Weights of a small audio frame classifier: depths [18].
Rows from block 3 of a small audio frame classifier, named by matrix and row number. Each number is 128 + 32 x the weight over its row's rms, rounded and kept within 0 to 255. All counts start at 0. Numbers have three digits each.
After each channel's rows are labels from the 100 clips, of 14976, where the channel reaches its highest value: "strongest on" is what is common among them. Only what is clearly more common there than usual is listed. The data: single English command words and digits, spoken by a formant synthesiser in many voices.
# c30: last pointwise conv (model.blocks.3.c3.0.weight, 192x192x1), inputs 0-191

c30.152:146101073103127074134148154150091192117141139111125112105072103171115140168181173139193174066155145124173082165185114138189146178198128193187138110088083114106095092161137139187177158152107143120153133067104123065110117127144118099108132114126138099121144190131136124133123136125170149135158130117096100113151133099122096136083130187128139153098098137082112158056173085115129144113173165143139072132108135089126087115094167085120115098136120099085201166135188149117125143181124154141091122074130135118133071109126116138189106167097224110094127122132138164136173111143144078112
strongest on: /ɹ/; /ɔ/; /f/; word: forward

c30.69:088124100083108101131149151144156133194129144161151126124116180173126086129126106155124167127193102098127150098089102149150150126156139124109136142150129074129059127120181123128109127067112163106197098097104179098129085132150081131107056129115145143168158129099160109084170103157158100105102145190078168121087108126242105129053088159119127141098132099121114068127109139149169173135120138127111068175151117143114156174069135146150176118127068065137118170167142121144064115153106087105104090142124070100033138107085133127114158131133085125123125098093128101099131126118139123052
strongest on: /l/; /k/; /ɔ/; word: call

c30.178:145060109175133143145121136133117177095141129160167114102141119115112090053155154144144207115119131123117134179142130131132119211194100139122166121131130105068129128139124139161137080148104082139091101136108097115095126149072062104169101098133096108145156093114108107097061078065140111128109087135105141151128113144092096086123095045102103069147129137083120108103165104092143078099123156131067094141151029115199097070131142111110150135085152104102070098163088150109112124091144092089082082082122099100126107114135117138186098079134123130127118124122167098146135072185079107090
strongest on: /ɹ/; /t/; /i/; /ɪ/

c30.64:153125151141133140126098145130153137144186167122124129128113150139068135122118167099108084111152188163095092131112143043108082129110084116121127074140142120119128114172116146097171092178158118129141121100122075111109165168137139159089191102099125083075183152100158170202111136117160130191167147193150143196104117115101120135208130158117165156077102082137161126173166138134110109152178173129097141153098128158092145077130138157103063118149153133158161126125123196088167166128102124093190109086086147130111126212140129110139149185114193113065183134145074143118139094131175098116
strongest on: /f/; /ɔ/; word: off; rumble

c30.9:135157079098108121134148148198143134165124110124064137130132131229124144179105124155152176119182105114155151169103178145178127103150089158132101113183132126084141130159204118088067119150134140062148137130111087131129128140069192157147140176145102137087089109132118108139100187156122116138117114157066110110089106117115087040148155163080150093133144121095101169082176068167139069135153115157133066157128120178200107141095125081099147077113169103072128127148052142092167147102181136139090108131131148103127131152127138178105135123133134092127187141110111089158164145154122136132
strongest on: /f/; /t/; /ɛ/; word: left

c30.31:152162084099153171174141136149111141093148163097157119059133179107085101141116126135134127107113182112136149110106128159116160143130112069123157159083149088129130112059141141152150127090126142101170190125148138129155218153159058137156229166163170150123074200116145147142146108189163180101147137075137150088185089098143125146146102144126163169123109147153114143164086160068148126122095161142118093155144176102136136135101152157122128080204089156106189129125148192139098119134091108124159147114186088156113135170148110149139087186161173152124140163117175061104128161132093109104
strongest on: /ɹ/; /i/; /θ/; word: three

c30.113:141123075106139106054176061185132095142056055089054169177106111160152169122150118181051159149187105078074098146103116098143117147152058114077142090156118125095153126084175105103136140092110123117139116158107141130099098108130109074150153173200095141120130110102178121110154113152118120105174130171095112111128190152134146102082147123121141103144125146117158105123155122043167152135114136120092106124107123140116154191127140153125115072129134116133184195108141142099142140118196104100143078125129124082083133200151189134095106131115132077135092176102107125138115185127140123118
strongest on: /l/; /k/; /ɔ/; word: call

c30.32:138119112116139133145160120152116172095101115116127145069118097074135115115124127080161168155129142102123136149157138135102138152170053155134120148136103130170082175147076100064105138093106179102131123109173117218124123087053024131150174135161141110132108200097125119204084133072107210076165108123104111094148126098156094142117082119164080144141115140110167192113153155138128163173140081091105090120100074133116138124146076097101089129145173112082129145063157138172158127148127144120113099141204052125100141131106125133151110126178097095148108122114159131142081154157082114152
strongest on: /l/; /ɑ/; word: on

c30.168:140168099142149131089207102122119075182107128059083130159110101232110216194134072163131158097179116130053112118108176160200112120150095119107081065134143140119120041131131103095104118170149110100147120147065086138115121127149131146160110134123103129096065163085109101122156168171110133123093097052086111108113153105083085154166149151079148071128105094109099169108142144118191142089103127095193103140125109168143121122125167136143114113122089086137185088142147129102149127152145132091101146160131150097114138128106184095122080129142165106106152136135089113147143121128124096142
strongest on: /f/; /ɔ/; word: off; word: left

c30.182:156156116153149125122153140100049069117091151085096122159097133136132208198146178147151124108132115132067111156107129150168132118174107140096111122117130124116144178148166088153155135082146132109142128151096126175066116077109166121141092121112112144148120106099139138140132125251136125081164136164107107093112169093118111196108106168103133126168160082088086179120165083124165134101158131076128135086076078104126126123140158083143118066078106114065168125142158153125194137213190114126125103139092166114117085113097122144146114154125165077122115086139158123117188121151094051130
strongest on: /f/; /ɛ/; word: left; word: off

c30.176:142163114119089113152133119118120126127140123122103120137107120161136153152119118142127104060082159173101146137145116139155139072173102163122097114169149074058124079142195143155180175124114135130143085054129162030171132169122161111118091121140105129166142177150130112156143102144124133139094119185129146133101116138219100069115178195140151094108172069112178108132115150141135128108138182133132139107200112157083205154098119163098166099145150122106134194127167185116119164133137126154144084165098191118064137184110144131165158131128146101153184112131137135069185191174122107119
strongest on: /l/; /k/; /ɔ/; word: call

c30.151:113095117120088107142078141095115148097117135086110103125087083132131128115168101168072115099156109150148122147108147123118182140141106136133116165117112144158089142156096106149166087069140123155083093099145135172116143138106133094162131127116166155206129105092063113158090047120133133123174151048082130118158098126173079164092120115158138175136143121108112091132132176158158112082076116127148068170120168094098109143104147148177120125084149147100109131159136144100111135174126074102136117140112126172094168084048146065172140133109179128169085097027098137134060226116139148074
strongest on: /k/; /s/; word: next; word: six

c30.128:100143153127150155112194144172110054186020024173135137072123135144125154120191097061127154143151086173082101124181154122124138062048132126110091136136138118097131141137140114151116137140182109080127127197075092143134056136128124159112106165131117164103079135106106158051127138178123155108136099170111125127143148139089076124075148099116111100119164159159141166158078135196150178124130094114159123127110153143124130130106132117082109139109069111146137147135105113087055105125114150099109129129098169082096166121105129126085171076087112094111160118130154131141101109108150098131
strongest on: /k/; /ɔ/; /aɪ/; word: call